{
  "encoder_head_dim": 64,
  "decoder_fused_qkv": false,
  "ema_decay": 0.995
}
Rows from block 3 of the audio encoder of a small audio captioner, named by matrix and row number. Rows with one number belong to one neuron. Each number is 128 + 32 x the weight over its row's rms, rounded and kept within 0 to 255. All counts start at 0. Numbers have three digits each.
After each neuron's rows are labels from the 100 clips, of 14976, where the neuron reaches its highest value: "top examples" is what is common among them. Only what is clearly more common there than usual is listed. The data: drum patterns on synthesised drum kits.
# fc1: MLP up (encoder.blocks.3.mlp.fc1.weight, 1024x256), inputs 0-127
# fc2: MLP down (encoder.blocks.3.mlp.fc2.weight, 256x1024, transposed), outputs 0-127

fc1.132:134073154106119142147135102098099137149123122154117092138115129176138153123126174144133174156079156098077066172158182090120138146101096118112121155061097109082153147148081077124091108160055147141209152127118143123117058089170140083143145142155154121133175144172110191163120161159172097081074169137168075103127043144136120169185077112085102113171115123127110133122093145126110072146089
fc2.132:095100128132127136150161134092106135134116136154083104111102115181136140121134172133133065191098139155146110111101052148131127105139110120130164111147095170107113137125175166141102129116200179127120086126197123083135114132177108130073125084134138143089184174113100116165096119121105101138123081151163099147181101176097145130101143145091108124147164104105173077092089104120131114104120
top examples: rimshot; dembow; breakbeat

fc1.80:173167092136094097148123111161125126135102150099115174146176152127153116130144152185124118130124161130167102181131127127099112045131074154109162142158134167124108118136062181088100167124117143105112113127116118152160126151097070150138143196096128133134152144073051138084162127115182112119136114117155133137096130141059103131137108090155169070120156085173141167128074122100104058142039
fc2.80:132093114183138156133141170104192139149093134109090142120093089164083127146145118074142140122130212074089173137154098161076162121105142139171114082127090163082127132119141103176112183099064158134126126168157135055144115142131148082101139080114155127139161106103144137132142085108109084135098084142121155096113094089162095145176171110102092146099155165105125155136188083113140125151114
top examples: clipping; text has "clipped"; thin (high-pass)

fc1.101:105112148170098166112076132143114091120083107135189161111064166105142079132141101164083184088065147100111134127163184138114089138133130114099143163085119095086179068130168091131078141198091192124145090082137151123120089080126162153139150152070120104133151135170130127104127115109114149098087147074103122163083071151173141138146144165124106146125161089133124110086108111117154117125167
fc2.101:119130122080122141124216164190123117168107138113115095131191126157137146146104097162171133099150127195123129054105133118141177173074114128123154093147166125130140162108115151069155139122140074135114102161127098113082146125138122102110141139151155192141145110188161073135150140150128078155138142136113092082152138172114134083108126119126154109163134156094139137138221164174135119076099
top examples: reverberation; text has "room"; text has "reverberant"; closed hi-hat

fc1.167:144169135119090163163100162101202169150163161109150110092149141140155073174109140097152107193143185104112103140140078108167137096098137115134151140160123125133108156112154112139157105139137194114135115090089078197155114107166085129131121100144155136165142183180079081168160167170124164127088140138105109080189087157147133182136123119154112108169060126076133111161116079150119139111144
fc2.167:083144109171173160091105095129136170130124108093140175135123156141119121100144086121117144102125209090125152164144164159069108159188186152169120118098113051082136134144115121112048168081086124125131131130169103081142127156117087109071174130135099167115152065106109107116119087117099128156112089111142131149053147129152140113147133134145191149133163130162125134062144164094100098141112
top examples: rimshot; random hits; pattern: breakbeat

fc1.8:059146091070115113183077149107181143182160135127184148103108136118148203085165029090148114106097105175154131063126139062098152164136105099177090111086145135168153107132107077140173144109150144085151105101137117093157157122133132130173096112132106085059115107100079154096148128145117112192069118128099101101088131135098153116143119146119088135152093093091103124144133145167119124124126
fc2.8:074160109157134151149153120150120117135175084126136091117130106140060148112101090112113120086118154217161160079135133112086127157178183112231142129121129129135128156128117160222133137113146121078125142138115125130152158126161102112134119085160163160163131145109123149134175128090104129144127120136112108149113028127146124121140112122147131198152109164127098173130139139110113159085123
top examples: clipping; text has "clipped"; pink noise

fc1.541:054142106152177109134111091101139089149189097123146196052115127126169158109100039138111188104098168098091110126156129141084149082151139140178091136113125076109116093149115128069157166126117193071160114156125100107174096175083143127160123089132142073152096132176114131102138091132144148105101118140123154047110175097164130113083124167056145160094134098095165206101126070125134135149136
fc2.541:146111164110139149138063136121106133096095106110137110203123137130213094141084166103128141112108152123150029138075195166069156154099160143161189127099122177100134067160115190118148120134156091111157141139083113149087111141114153126119155133150150148158162130145170151197078107084164136060168147148121081139150148162116115136158105081151159058154126178153112102166152176118121142106128
top examples: reverberation; text has "room"; text has "reverberant"; muffled (low-pass)

fc1.220:087177034140151147126090121109149105154150145095142195059149075108156124062151125151112061118143143119117132073172137136139115119163148141161161113171141178114117107107082167123099150098106198090139091089114129116160140133087177114170105116107140120090117142124146169071137127136133143106134136119057156083084082108092096125184157138069137173120117084169134132149135115127127143109143
fc2.220:178111171070144154107117164180132132150112107112132095156105147107091124127141187124140150074164124144116096157137148129130113175148166188152156209138136118137059141123180128150137122143126134139107156160065077152112106145124104133129140160222097113098130150142166116160145142128139150097122105160104033148201137116146161121167123092127162049124126168134132099145111126104125139103194
top examples: crash cymbal; muffled (low-pass); march

fc1.586:184166116049167127109108137122133130169091155149127160129142103117165140082106111104094062086101140105140152158134161119121144095109073060136143132181096169157111118186096185122098109128118151072117092128129071114132150177107190150154097123081115053137156093117082145124169102123160071120142121155146119102094153130079103123083104162097149079076113074126117189134124133120086094080080
fc2.586:105122112184090130134145144135100092174093083115114153070108099112167118094111154070151141152154147139138214159087164098111096097116102093157100153079128156151117186147095131125080127121075082181127161174132129139158104108181107083136117058159131102163148090140124163134152127110136129155110111088089149118096074104148084102075121084183138163153140157110116147200179124135166116144144
top examples: rimshot; mains hum; clipping; text has "clipped"

fc1.639:144186123139108111140153119098175164143178132107095078115116055147146191079151129109134096160083065129135183087183154139201144160116125115143121132125142166169103132167143101135135128151138106130117123159143075135129172156143105171169063107104134108136119114183044157134138151172118164122125061163186152088179106183123140121158113054156110153138086099112143164108036047138154132097145
fc2.639:078084128066174121128149138090159160164077099088192142122116171125144122160117158161145149147141117148089086133135152108158146183180124157130125109066125155139133117156088050093163112108119080147125121106116175131095095104172152132166106173131145145098114138111166193168128076155146085111139142156108113079051165131154144078118140157105135107145113144106090063112163213101127125187165
top examples: crash cymbal; snare

fc1.77:174134138149097110151092110134116142145179090134121127139105124053148090103163106121125124141178079107214117075060104138083136171145130136191098148160145183136057126123129161114118114092163114101090062141148137163123159155092095169061115085124189082081152123105127112101153153118121146129163101134139139132151136170134169109094144126157064152097116144125189196126151137136119140099098
fc2.77:168171126144138156167136136156130106093113107106178107115092126154217179134120110131141107097149153099145177142111208086137136123141060114144104131157090094126149155148099143101116141136112105143142146178099098153076077134160154154098117154192141092142151156130151147100156170203176119145109143120127105102085121137163160173181111091180152076129094184114112139136122116090083148156152
top examples: clap; tempo: 160 to 170 bpm

fc1.731:133139095136130160132071098147175122095114088098159148070156079105157094148132127105103155117180206098156136165127137134089150122100179148171117128101127116071144096153159081112092152149075157080117108154140173108186090099119152141135112122117179121118080087138148122151197150137115081081085084108073151177088128096111203115129154153172146141114110119143159091125141139082143140154137
fc2.731:082144120051086167081225138192076114123144123088130118173103200083100116114131180171188101131117119146092171066164108112142105150148145173121100049194143157170149170082107099077136063106150114136159118118089111143087163119138123104146094095195128180072150199152119128154147140138086187119121105102107107138173133135124094113146132112103104109164116128129128127159192132126170169135118
top examples: reverberation; text has "reverberant"; text has "room"; clap

fc1.314:107072093036134068177109101084128140192172127181195070124172138118146144149125131173172148141160101088113057116139104100122161151129128168103135051134138138120085189132104118057194110158120157078157159099118121098120158208117119061104169172151165121022157159095132165129130125114164138130091130116136145102105144112158112135142059082107119109152075128129160147075164158179140101152096
fc2.314:121176105202142151101103101151103137071108101094122130106136106185135163094131125162060120130107123142176107123164216139182084165125159108090148168066106119174158092074099127135150175121092118128149082100150143153105074066121113192148066127123118134164126125173147142100197125134141141099089187087136125123114143137121130080109161095113176133132153100164114120088123134148112145105180
top examples: reverberation; text has "room"; text has "reverberant"; clipping

fc1.214:120106093062096142136062123113113134177107161157114078162145105146154116154140154127117135135142125136131108129134098158083169039137167149102177134099133162108144118094155134073188181162141187092158171160142139059174159125115167099082129196086121156140149129170138136158119114093117126122143089138081091120147144142072130168118138170146186131046151040127102131146146148060104079099136
fc2.214:103112128115077141091147123167156170123132139097128119164128135091194130170139130172136130171123132175054141136180135131131176119139156096122180116095153142153105145188176051123101122152128123150122155202159085127094181130132124147122168165152101133091198148150151151121093071169084135117133107105123122121098108100182147115092087162059105150121102178082162101118110126150105106160148
top examples: clipping; text has "clipped"; closed hi-hat

fc1.484:160163083128119159172112087123142144095175186093141130120118161142145151186103126081136084147114177074096121150129086083097095140115091088076111141117094143093123157115114095184107168134100157142153129133134166164108085110204083133105157100159226099116138134149113087132163186137110122157087151106127127140164098105173148159168125188097119057164083153113176073165130142129133165107116
fc2.484:128167143134131145134149214138133163106144143117112103116164135115115074082156185107100137116183118137137203160137140134150152086143204157162116137135173114143077097105128117070126091109116210089143140137089095117165232138101131112118098202110085128113117150114092184136121096179134099087165109092150204171151157075105161132129080147131127170090091132110114128120125148056125124156178
top examples: rimshot; half-time

fc1.276:120138121051095079138149125094114167168174107103097134148153157138144152157130125106136141190145147113084079156158048143136152157107127108117103076094170174145060191148147100076178137078156134122188115107119120093131126208112102063142174109133147108077094112086126153138130127092154115125122163138109145076073142065099088145147029105131080101111081127144194173090144157176154112142133
fc2.276:114180133162111165115086100164170144131155102069123102119156133179135128136157108181137145090120108128179083132121172181144099161147160178105142165110147093150133112062088113126142184146146149152128118082146096191086126071119068156137120111138101163163103161157122117104128100129120119093110159090120127111135095173099145080120179095106213131148134166086110108128051098140132154137142
top examples: rimshot; clipping; text has "clipped"

fc1.405:054171130087117095204146085094134135139139078133195105109157108119151174076121151093163124148085134143120134099154152111091098115122133105101062124091108133125160129144133176144132183126141158141133093129173113047182119131177119135117152164101215151099154151107124094121139139080108136087151143183131179087127113094173141128145136121069181126109134125135205119049118125154148143099045
fc2.405:157125109134086170106157152135134173124138146132105086142115106175084109167173168169069145154208149161163166142091163137211100143112160164145194149115119082139066145102143069122122098145102168135136103061088118145097147110106112115109123138124080079151117150110075154122125100190109133103096137104146132097138140095129138113087123124204097196102111117137065043134121165106131151091175
top examples: clap; thin (high-pass)

fc1.282:101133097129136110227066063117094135145178098130189094073143126100160130071151125135130111122118028128190164100108140108120095097153134088083149148101087141145089124103173152106163073110106183098139134102164173150059121141123120165086111110146207097126167185077139119096190172083163155142143125121151126144100176105122108156121146130163147114078111124157153153129132143135122128145111
fc2.282:108142192113122132131112130142090085121139133131152097157105174135163111083184131179131106152119127105097148115067156127133107171123119101160134154114116102148160082109116172083151101138080116144157146101106120195065155130127198082175118116135119127174139155214125165121144153155095164133119194094140155189137102122050165165153088172160142131127123103108099118168106172118122128151166
top examples: crash cymbal; quiet level; thin (high-pass)

fc1.479:165155142107092112103162134070122180095122156100127097170140134140152156103130169100099148172106117146143096148117132080109087145128126146134142200124144084118142148172059121084115116139117097160170117111049077139159120095163120147126148127119119137121142135151060112142111116141144097160130115148175127148145145150074136120115035115078143095130151066099078099162026107098143066172127
fc2.479:086108193099205130149127124156164089093088143183143135137143154131149164099147157110130105208105159116103160058111133133142202088116089129111113129115119167125151036163141096135134083086144146149143115146105142125094106120135174112126106171150123166109129145096140131154145151193144131107113195157173126083177037120125117149173154197117105119146070151147095065148119126128095139154158
top examples: rimshot

fc1.679:100121087096110105183159054116157126122099116131161095114145062123142185133102099129129111183086141127117098109152145108102121113101080117102122127088073112090154108181114119137139158173121114156136152182166116090132067143187116129103142110149219152144147112178118093151153169121162103103133127147152127133124098119141129101156119148053179066152134152112165105091087088177148148113050
fc2.679:109157122130057156147157175130140165121121145130120093129132139144034110164166174121103156161173168114114159165111159121182141128113130141145166184135147118131091123150165120124116140143084194118155080083106130167147167098138099104105137162083110125156160146160046186114112106186099113081123162104151170157146126118163156159115076131138115195113081106130131093124091134083157146108121
top examples: clap; quiet level; closed hi-hat

fc1.60:163142093135056147183146071086188151101187119072083101136077090082148150125164102153118149098148168110175108154114129123101078160119108042146108197114058118071148137076107102125112149119126119163145103129139138139081079086177094097116153106150231063148108127114126067162186181168113109147079114101143166169133113083161180120144073166082094095108144147090156115115129153113087117114092
fc2.60:140174178140161146132115198128174167123150155157174142108164162119134077099183174100144124116177133138129162095174124150141173129185235193123154150168191138135068114133176105111131122099192191069131122149069104152127190138122084133113137153138114139118131147117122128099098148146180130149152156093123200141140144126142178141090105148086111179104119134139144158105136134117126118150186
top examples: clap; four on the floor

fc1.680:092100073138112155160104089129091127102163124109145159099116147132157145073136113135106154071119139174121033142114112155108097155183173132159180175132145106059169124132151133106156135090099104123138079065172153092146081113110120150124128150118150139062096121127139118174159127151125137149103126173103157141093162062114170076180140145071111165076175127122173084110146125090166116129119
fc2.680:131122152157095123142098125154116110156101063152094154105135123133191126140118154192147103127109108113092200155104164135108126111089117142127075165108090087189119097055105144158127150132175111123075212143121144158128118153139083115124148143131139151162144152157133112136125131129132202146154124070142117111115084088092085131125158111160157179123139177137080115160136125149104137126181
top examples: reverberation; text has "room"; text has "reverberant"; rimshot

fc1.334:133162168139101123175124112142174168091173133116114157142135116112157094195147110086178158136078095113129160109095122138119118097139142153174094193136126147164106097186137118139087093127152111121134115149107156141199132140163104105112094107120208105104092125169123132175206188082160180088124110100165096170157130160150174155153117137130135136144124138141177160171102098153152130154086
fc2.334:177116158145118034094131157124127151100155175140131080119076125124193137124121143093098144104086104102095102113157110087130069108176131187158139121100143109126111145133115105116168093134149127186083140183090088155146096135118134184092091143106119123109139080122128118153127187115081184157169053132095160116179155104099192083165123161105182113100183109089172161075133195110103095135121
top examples: clap; one drop